Weights of a small autoregressive pixel model.
Model: 1.97M parameters, 20-pixel images, arch transformer_decoder, width 192, layers 6, norm layernorm, activation gelu.
Training: normuon at rate 0.0098, 14000 steps, batches of 128.
Data: trained on rendered landscapes of hills, water and sky, 145000 training examples, 12.4 epochs.
Rows from block 3 of a small autoregressive pixel model, named by matrix and row number. Rows with one number belong to one neuron. Each number is 500 + 25 x the weight over its row's rms, rounded and kept within 0 to 999. All counts start at 0. Numbers have three digits each.
After each neuron's rows are labels from the 100 images, of 14976, where the neuron reaches its highest value: "strongest on" is what is common among them. Only what is clearly more common there than usual is listed. The data: rendered landscapes of hills, water and sky.
# fc1: MLP up (model.blocks.3.mlp.fc1.weight, 384x192), inputs 0-63
# fc2: MLP down (model.blocks.3.mlp.fc2.weight, 192x384, transposed), outputs 0-63

fc1.376:496448514482461482479497490458489522499504519500541535505516504462510479500516496458526542537486489487546498505495487523489524476513529513499476479507473458497511493504520507482500471506483502
fc2.376:489545499508542533498518538499503454505524513495477483480505517492482495526537518506520546474491522491453501507554526487503458533506471528478544482460476575509525512504463471520480489500544515
strongest on: noon; snowy peaks

fc1.101:486479480494486474530540488525509476487498503470501503451493497526486490511515519495523508478509489521503523470480479483549493500531483503530530478472491562487549493491493513491525514487486500
fc2.101:517452555493500498501477491503505532482502524508522530497483493470509488518466510435480505504571470468497464578527526506482512526531489532504485540536473468456516495493460472512504467506509496
strongest on: overcast; dark volcanic rock; sun or moon in view

fc1.11:578523531489491500485479456469503496551498515493554492496497473500509524487499489527498476478476487485496479505482477522508553493473476493492493517545519494499513527469535465529476532509493514
fc2.11:455493438494517512510491542536462503479538472549464488473468514509516504509483495473500501490513562494502546517507529518503450496515555502524519481466461520501546531556489540508511482499492531
strongest on: sunset; snowy peaks; sun or moon in view

fc1.378:542529503524536516465503484466496470496464490478509476520508518517562507513478477535530525514518482554532499540524517459537501466504477522477508491502475480548498523523525505473493491512496556
fc2.378:496416513510523496548499497469503520499482501512460468492534508526519513459503490469506462480530540498483512463498499468517500496482482491528504530531519508449485499479540518483482493477535520
strongest on: overcast; fog; red mesas

fc1.80:500471528461489500529533518488515510477532560494514465495500464488480522536488541466493511519512463555496512503495492515496457506489481512473518532492513467465496522466506477493512470527484520
fc2.80:487496470476515508493472498491510493548512523494473493480530467505445501512509507461450511499544564454513529484524569498507519481521504488556496513469486514482504526482493512484515495500497516
strongest on: sunset; sun or moon in view; dark volcanic rock

fc1.209:508550472489470498517518515446490524560471476484482503492474470447525522508510473483526487485493470447510519516502449458456492512472477511527479497480451505538463484500499499489517513525552470
fc2.209:525514538493509515489476456525524533473512475503533511450508497507512505506482499526524466461451536489475509519519504499504496547464537518535514478498538507484531457517521537502502476474483488
strongest on: sunset; purple alien crags

fc1.131:502493497530510490481516509502459555557507469496536525474521513448464523491508481501485477516496484503526473520474518503513506516499507492492464491533475511445509460511493534482520500477465540
fc2.131:517476452502533483526461518517472511512505483522466514493518511472472498505470520511503483540481501496514497497507492509431507533474570460501508515492507483482491517535494469489474492532547543
strongest on: overcast; terraced slopes; sun or moon in view

fc1.121:489496485519478475543542527497515503511526493488499494468500507510474512484500506514494526491470439516508489461487476476488514499503521469537522481482484495510532466494488497520497528540504521
fc2.121:511485505504503435457486498446483483488471530507492505507536496513490481509460528499527485477452521537495470511550467500506493494469530491517504522443533498533532576512469515530510464486457484
strongest on: red mesas; overcast

fc1.216:480468543483525517553510534511519478510491524478519524452501515498505549536478501475516531480545476472551479506465532502473502452522526484505465532490467513548536495516471536505491468476503556
fc2.216:513523519519494516470492501486524475496495523495482521532530510540501502489561507481490510482494520544516501497484483518533478515494511520510495464517484510479471480491528452499467510504560455
strongest on: sunset; dark volcanic rock

fc1.248:500497485509504490484450493476483438494525484501515528440496496505503482535504503458527535529531463485528479455473512521489512469516472509489517486531529496477494537497521397550480479509489473
fc2.248:515523510463512515484476490489497506498523532534503487542515478498530477486480563510493512497482523519473554462488519485497488493503539486448494484483498558509461503484497513488512504471494516
strongest on: noon; terraced slopes; sun or moon in view

fc1.359:464494509518535461450473503532461499479515542550493532490509531519472492473436561537478482461478489490519450516485512525509510484535443485503519527468481501522519536523512486491507513526514526
fc2.359:504508481500506490509517523497503502464503536501522526452478498496507489503529477490517493537496475516477516503490495515511484527505471491521509511529474518480456441481527457515494568493527468
strongest on: sunset; snowy peaks

fc1.142:558519484458506464514518465435485477503496540509512522489518458492462509553486469523505493484528499511508523565511540485520546488509508478506455520492459477528530501511476516485478508523498526
fc2.142:523465486489488503523506500504495508491493453472473553476515514501532495473486522460508547479472481505511529418485463524443462525500493499485499536521555526505505497496483509523494546503536556
strongest on: overcast; red mesas

fc1.356:563509502538525536496496532491504536518529507528509481494532494495529519492518510502503517518418495507550483483524471497489482523533488490473479458479500498512511483514505492488514530501480521
fc2.356:486510487470471521478513471468488503551515498511506460470509489449491455470509484496534515518508465499513506526518500505478490473512459478473478493526527488525482470454472508467513492480463524
strongest on: sunset; purple alien crags

fc1.259:501484494450493486503544424495512542478501487466505504482491461496512527518497474456509539483504519525481518447474527530523509524479512452513499529520499507499474522503435491510492512488496521
fc2.259:466489517513507472527466530486540507524509475467487514489541519492519496449513490519458520509514485541534513480482486469542499494468517545504469485474508539481508527510522524517524492518526512
strongest on: red mesas; snowy peaks

fc1.381:534536525527549514527464512427506502479486516499482496435510508514508529470485528524552510481497471520506500511437537520470478473490515487487524490487522490464497469509491519496502509504513507
fc2.381:515472510490473534476524508493524537511535510525519505526491490496511503471472496468486461509489487490516488510507514509493544507496510549556526499509515494515515538460454509517447449485489513
strongest on: red mesas

fc1.341:547497513499535474472480477504511520478489514547488489491487497499491491511508485501473507485458493470523497458491507537463499502531506533464510491519503468479509527467500505513467558513537522
fc2.341:485513514470522510522495474477515464522468534524509520515473546498511539493506470481512492520510498521508489510486493500529506475470502460491509519488517506507529496490536527485521486498489528
strongest on: red mesas